From a checkpoint of a small contrastive audio-text model: encoder arch conformer, 6500 steps.
Rows from block 4 of the audio encoder of a small contrastive audio-text model, named by matrix and row number. Rows with one number belong to one neuron. Each number is 128 + 24 x the weight over its row's rms, rounded and kept within 0 to 255. All counts start at 0. Numbers have three digits each. After the name is the row's rms in percent of the matrix's.
After each neuron's rows are labels from the 100 clips, of 14848, where the neuron reaches its highest value: "top examples" is what is common among them. Only what is clearly more common there than usual is listed. The data: babble in 24 made-up languages, each with its own sounds, syllables and stress or tones, from a formant synthesiser. In brackets: how many of the 100.
# fc1: first MLP up (encoder.blocks.4.ff1.fc1.weight, 480x160), inputs 54-107
# fc2: first MLP down (encoder.blocks.4.ff1.fc2.weight, 160x480, transposed), outputs 54-107

fc1.339 031:155154109120111109152113138153125109123063142141119159152091115156151147136119132146166104136113108173124145077080122157127150135084163161112113134109085122104135
fc2.339 044:104092112156126108154129137124136129136126089109128091107105115165075115166125121115161183126137146157119118136160123121122098075166122147109072104126109146154104
top examples: clipping (33); rumble (32)

fc1.432 084:115096123130136122158155125104071121152086178108133119139117170088118114151128118080087162071122105125161129125155141140160128090128106153142138138129089125118164
fc2.432 132:139142135149128141121147093184099116153153123164095177137215116108096120137149144152127152091118125122101122130159137116153122101140103115129148109175161131130116
top examples: reverberation (71); voice: deep voice (66); /s/ (33); pink noise (32)

fc1.470 026:138114138159116131121122146118135131151132130101127142138159135155142124118120128146164150130174121127120154111113112154121062139107133168106116112116130113139178
fc2.470 044:136123118120120131136153142129146090110111117151127111102108084140135117158122112127131104107105157168109107149138157116142143092131146128108115101123126146135100
top examples: white noise (61); voice: child-like voice (58); clipping (36); pink noise (34)

fc1.64 065:089102152108120132151120152117142141072118164115190117114113121095158128127093218105099117131107137091149120137125172113151095081146155133170140142149128078081115
fc2.64 121:176114107151161120167121145115109160183113128084073147122120140106138152113152097117135130107096122135112152127119108133109171163089099122149164127096121105141163
top examples: /ɔ̃/ (49)

fc1.344 033:130113106123093097131168135105129164120045124167133105171170136126155147128165118135146129112118126073158108136171112069156152110134139158139135137148142111167116
fc2.344 046:124107169130155090129131115155121153123157148100109140081146140087164112153089129142126136150144119155109136105171137151095107161103148103171111111133133110084130
top examples: voice: child-like voice (84); reverberation (74); /æ/ (46)

fc1.155 091:128174135069131152147114172168096122119124148120166109122137132077145091117103160144145159131168109141136106134116143111165125087102151113127105105119091113107117
fc2.155 123:156116081126144129087198108173109115146167100134107131124122116141137094122150121138132125123152157104111105116155161116157117146118143115110132129137154105169148
top examples: /ç/ (98); /y/ (82); prosody: tones (81); /ɔɪ/ (79)

fc1.412 031:159144095098131092130104153101111126115183160098144171116105104170155087142150122124147136126123112067143088120160105161117168092148123140109131148125149114124101
fc2.412 041:088091157133132139154152167180119156144141117116125128141120149134151195134088127120139124152121153116160166160161158116145115167132132115099147136116058140151193
top examples: reverberation (86); voice: child-like voice (71); /aʊ/ (44); /ɑ̃/ (33)

fc1.11 091:096143090125161159185108129126094106101155161111151140119131140124128135123112180117137143089146104132113127138101159097144103047106127166172120121180133136105127
fc2.11 113:159105109123145098091136117145122126122149126144087102109110115132152146135121119129110123160118149120116165167121098126124152179166153143121106109122118084129151
top examples: /k/ (58); /k˭/ (47); prosody: stress on last syllables (44); clipping (42)

fc1.219 086:120135135116169109177094137151121122105139117147146119110145110121133102087088164144110093134138100124105129173133172110150110109138124171144094068113123125086131
fc2.219 105:143116087123108142112160162118123113136106123116085129153111151128120175147179129092149138118108134087144096109152128136145168142130178089120139175139136130146129
top examples: /ǃ/ (84); /u/ (35)

fc1.202 036:144208144182134073124141128128139088146157151184131148168112091150139120124126127107149101116119149189143126131104130148100102130141120122144089124120144119131151
fc2.202 047:142062099133113118120108108106120149082098122106089137151157176120140108108150141141139134130102104081141107161143132095115133127117157153128142133140144099114141
top examples: quiet level (61); /ɑ̃/ (44); /ts/ (42)

fc1.95 030:162162126124142125136154153134131160118129174164139146133107095162168094130143099095131142138116099139127134149104120155116104122139153122148100129101110100123132
fc2.95 042:109116122148107115125108152140105160120174073096104153115112163078119137087139127148153081123140155109156130144176140165101133178114173130147142130144152098117110
top examples: voice: child-like voice (62); reverberation (61); clipping (38)

fc1.467 030:162166119163114151123153096122150129157115131134134139167109135133137170116107116108129135112119121179176126158124103165140139144134135120142105114111152153143124
fc2.467 048:114064119139113122133146144105101110107162162133095163111141155148118071146147126156184139146096159130129102108129122110138139127114161146140149120117150101103106
top examples: quiet level (74); muffled (low-pass) (49)

fc1.176 062:035124162084119132129109111135159114052108133132183100126110123161161107141104191139131120133122101107153124125108132087120119098141165106155132145147099123132106
fc2.176 118:169102107157161129176135161090118155165103149074088152120124132102118119111131128130114132122103150126104157137117154112122146144103086140175145109124106127118108
top examples: mains hum (39)

fc1.106 031:133118111152130110073116107151134114144103152163142145116120182117163089146108131145102147112156128155130122161071141157115060159115170116134150095134155108137142
fc2.106 046:148158148142110118129155113121130131103174125113108091185141065139118115122137114158139148112070145137164138095182149108164147071092132119111108126105105132138140
top examples: voice: child-like voice (71); reverberation (69)

fc1.401 093:129161139081138145155109170173086114120110126108166102118150128095145092115103164153141150113167114137139125138117139122171123079110139120122091105122097121101107
fc2.401 129:144127072126151134079196097167119114155151103137110139126111119146127110109153114148140118124157174117098110120164173122147128140128132117112134125140153120164139
top examples: /ç/ (100); /y/ (83); prosody: tones (81); /ɔɪ/ (80)

fc1.69 027:135105137133144144118146114182140090142142120152145116139102113154146129145130095157138124126138167126163126151083126139141078128169108133118100116126137148136103
fc2.69 040:116108124091129105131099134136117189121184107081125164125153141098148096119109121146170125143119096082143121135148112138165129154080121114109176128109119126111130
top examples: muffled (low-pass) (44)

fc1.355 031:117132110096123209097145138135119144134126117117110143171142119121184177128139140170105095124129100095152153126118179151131113129085110146175136126128066125145183
fc2.355 045:128127134156147073128126121140187130143155106117141134114116134141074124112097105123144132126114148113102115107151073080122130161130144121118133135110167109078117
top examples: clipping (35); thin (high-pass) (35); /ʃ/ (31)

fc1.385 094:121135133132158104144106112141121092090160147148149098096147100124141114119113142127111125161135103112118120170096160108120106128152145179143081078138143105107112
fc2.385 120:147118086116108158119157162091145126152068117111115121166105122146148150141181114118179133103134156071153116107180121162154176141106143088102163159122125161148122
top examples: voice: child-like voice (58); /ǃ/ (45); /q/ (27)

fc1.328 061:112112157130104155140097126135115100101137146133190129115132182127118107124123202120116147111131146096162115112127127096133113023119158108166133159150125144124097
fc2.328 121:110132114110123129186122151112136122142094126089220122141109147115101106093111163110154113119130121182160121116102165118137116113121118129158149154098108139134143
top examples: white noise (50)

fc1.311 077:121149147101165135142097143147091111119116112106145092127144166108116122102092148124127118113131094135116144150135129146180114101136148173111097092101115119096153
fc2.311 102:141114105152149134147163155145111137158132117116109161147168089156087147119161162100111140112132144077103128107176180136180105111141099114090122121138140102140115
top examples: /ts/ (59); /ɑ/ (40); /s/ (33); pink noise (33)

fc1.117 061:128096143118098159169117148145110122109135114128185116127123177108119109096127191114119125112138157103144108100133119095144138026110151094144138167135103140138091
fc2.117 116:119129101122133135187122166123112133134093112100230127134107144115120102103111151100159124125143136177166138117106138124153101116114118118133133150095126134149150
top examples: white noise (53)

fc1.367 076:046134148095126123111120133145148117071107143144161129149058125159144125127098177156121133124128097121132110121123149104129135108119140127130142147102107120143144
fc2.367 111:161122106169172175140145125104106140140109145093099129124134140119094134127149138130102114100114134090133135121134172130148142124133080162166137072132101156098139
top examples: quiet level (60); /ɣ/ (46); /u/ (41); /ɑ/ (40)

fc1.453 031:134138123135141137118148153139136157155112139127129167138082094156193136127137139115148125120150120129160117111121140144143085140170102142164114117104093105136122
fc2.453 044:133096131170121096108100113131149128110183107094133128159114135133087135113119130112156083120093117113111145128138114129150141128107169102132111156135165159125131
top examples: /ç/ (50); /x/ (46); /ɔɪ/ (40); /y/ (36)

fc1.299 024:141175157148129179150127095107143105093135141138119125167123129126170141138166124116161126115129141162156167119161136155148179143114168149139142179138098152151168
fc2.299 041:130094126103111118095157157143079136172127124140128154137120129155129126159095106117111148124101151084134138106125137138124085151112119148128133113093148043086132
top examples: reverberation (79); voice: high voice (52); /æ/ (47)

fc1.62 061:050119146098129141118112143128151109048132135126177122109116126155157097124104172124162130154148110104146126141092125090129112078141154116125134139151080138136119
fc2.62 103:170104121165151129186123148089117154154098145103097135114123144078117139117143140131144107100099163150118134108128174130121138143138088132198121138121126119119106
top examples: voice: child-like voice (60)

fc1.54 032:157143096138143061100135131100131143139148117131124189170115130135159114110123113143101129162126158134146081149129087112105100093137065151140118144174120115156140
fc2.54 046:106085163207127113147120132151114140132137130100100071106132153102120164129112131114134112143112128144111110107161136097150137162126137088141097132102162061118126
top examples: quiet level (63); voice: deep voice (52); /aɪ/ (27)

fc1.70 033:131128075151115168125172102118100116125154106097141110106160133144175159103125107142151163140131117118150163159146166132127106155137191132117141142131163146157159
fc2.70 047:148115135086148107119113127137097132104127137138086183104110085094127141167120135157146115127089187166125125095179137120171143102109116138123129137106108107094167
top examples: quiet level (72); voice: child-like voice (72); muffled (low-pass) (53)

fc1.93 078:126152118125144120111086105137114096103138171128121099124147108116128119152094119126098162155123115123109130156138135104129113151141126192157116110130151093105167
fc2.93 110:100145144087130147185115169108115140111106146099122115128116135105089136128130151090145161159145125122153157095108111123163134079124128116122128106137109130128062
top examples: /k/ (55); prosody: stress on last syllables (42); /u/ (32); /h/ (31)

fc1.30 030:108142100126147137130103143101138122135123107166124174132118114175180130154155133138160118108143139119195131115123123137121123110166095132125086120100112104122158
fc2.30 046:138131119130101097126157109144146119131143153076122114137090132154059134135088106157149120176127079121074162107098136117160116153100140112131096134167127138137121
top examples: /y/ (39); /ɔɪ/ (38); /e/ (35)

fc1.180 034:151109126130121098114125110115126147129200151090129200128172107114157086146143147098150126123142146094133121113134112144133142110091161150076151153131144116133140
fc2.180 048:101077145134114120161109173144114118141125128139104041134074105148102151134111101136168149163133166159134105087159168133136126099135146070120080095125103101163116
top examples: reverberation (89); voice: child-like voice (54)

fc1.388 073:070155127108136122150127130141121144091088160150154149118116132118148117141112187136108146089104086152120134119121152099140133077130129149153130145141131105128120
fc2.388 080:139120099131141159114131125093111157166124125069051129118111139162140155139119134155118099110127162098125153128106161122118146129125090158142120120117090110113146
top examples: /k/ (60); prosody: stress on last syllables (53); /k˭/ (42); clipping (26)

fc1.333 030:173191133139113103113148137121122121120145132142134106127079103175182153110133112164143141115122100166154131112109152162123067148154113113149078131130133123096112
fc2.333 044:125083100110121126117133142146155157130170121120088181138153148099126102111143135084108103133142126113142125159146115092123120148108149167132164118146189101178175
top examples: prosody: tones (59); voice: child-like voice (57); /w/ (37); /ʃ/ (28)

fc1.474 029:160132139128103141144125090157142071160127143183135140170124108187166119144118156151147136164156094144142128112086156136110157121109171107133100122101167101158119
fc2.474 044:123119102139112125131143132123104169126173102110110144129143175134147117118141131149133138125090138133164156134164141106143105116090140141091106143113112121110131
top examples: /ŋ/ (35)

fc1.132 093:112127138143166098116101122143123126100145154137157102107134088123136119115126138122112119152138109123114117161116149145132104117160155170146058076128147100107132
fc2.132 114:149087067130143172148158164086120116150098133092112123147106115139139151120164126114187110098127151078132134135163141155163149123107154113116159125121128179138143
top examples: /ǃ/ (83); voice: child-like voice (53); /u/ (33); rumble (30)

fc1.227 085:145135124144153146118131127150112106146160124125112134099126154120114122132165099109195121136115092167080174141112106146114087131123124166124107072173155127169128
fc2.227 153:144140114127119092196135140114118137136069124129123134111134125116148104120138146115149129109161130118146150125161114104130171125137165104158144112108125110111142
top examples: /ə/ (46); /ɛ̃/ (38); muffled (low-pass) (36); white noise (34)

fc1.1 093:106137121119143127173091138168115123094153142111156137104119125110153103100082193119147149153146120143113125134101151121161120091120121167167096097143118111103144
fc2.1 102:161115112156164112067170159126138105120110109127114107154111107139123101127170112156154090135115148120115132138125150155122108163135159124096114146129122144175146
top examples: /k/ (73); voice: child-like voice (69); prosody: stress on last syllables (54); /k˭/ (38)

fc1.272 074:084119144089124171142105144147139150097126156133192105137105139089156120127094212135129126121126136091167100128125167119159095093128128134146128131150117121054113
fc2.272 131:161117133151165117166112143103097152192116141091081153120122134093127138122159091104134141093073116127126173145138113143092152155116129124137129141097108104152142
top examples: /ç/ (97); /ɔɪ/ (78); /y/ (76); prosody: tones (73)

fc1.189 032:160154114116124125183139093122173171120133125155133158162089098134148134141174125111134146132140131121165096127134126121101140125148090136121104141080104114128183
fc2.189 050:108122138162078125114132128106099155109119166091117102128119160158123110155089128117163133143122097137095121144096122157121111148134147118107153136163120151138062
top examples: reverberation (66); /k/ (53)

fc1.7 029:137182112122118112138168096100149110145078117128131128171178113121148173149137115125136079102126136138125120145117164119116155128109103152149143153126111179146168
fc2.7 045:107102137138116146138119115120109109119134169138110117097143145148113117125091127177139210165107128150108119110149114096142107145126115100110121116128163063093105
top examples: /ɑ/ (43); muffled (low-pass) (29); /ʃ/ (27)

fc1.142 035:154123101135125095089116147094126101108092140140136200119164150155152111138144103115095150149125146100142171159136116126129104098155109137088125121140148097123144
fc2.142 048:106138154142125143155126126124110152152146149099102058100094141111126132140130143147141106145140093140114104124109150126139130169115159064156126117151140129160119
top examples: reverberation (84)

fc1.439 039:162104120182112075140069140159161100137145126119144163102124139101110156149119123131160150112146164166144137113147139190153089111127084138108114123124144128124128
fc2.439 051:105100110134115169146126155108122129133116135132079098146171111150175111105169121155092111158108147132160093146130141092115121122159135128158114120118116153126109
top examples: white noise (38); clipping (29)

fc1.387 029:146131130132103149098125114143126082116204147152126130160107129183163120144145127159171148128133166105166122157124152150125078114094134125119113142156130140151128
fc2.387 047:121079133091137134147161130159107163150089106113109109162135138093142132134120114159108162146107111100136147102196164128137079120110183106120150118118126060098140
top examples: reverberation (100); voice: child-like voice (69); /æ/ (57); /ɛ̃/ (37)

fc1.451 076:125158095115127152172107152120045131093147157098185153097137144128139120113081194098154134092159129114123157149128149096119128057123143141151111113137125113142139
fc2.451 090:132115123116124114112122143140148119130139138110065121102106113156173165133128156096095129149128122130104092100130080131139157119128197111123115100103091103136098
top examples: /æ/ (66); voice: child-like voice (59); /g/ (36)

fc1.249 072:100117138131137126136108149128097151103121151125186118109084143108141115111098185096113137099132121124158158154129128100134083099138140155183134120154126107085141
fc2.249 094:147121123123178128155146139072090156167125118085059154130104133147133188120146116116117104089093115103123162124105079114122167133105143128121129137090122092139162
top examples: voice: deep voice (59)

fc1.42 027:157130115144117103139130087093159091147124125152135135169167110136131193146144119092089083113114155145135127200079106148125091134163157133146119153129086170120147
fc2.42 044:107080123131110129131133131124089150106123124112105151103127147115131109125102113144156193150133111138117112110161141119116124138106124136126151127110155090106165
top examples: /ɑ̃/ (33); thin (high-pass) (31)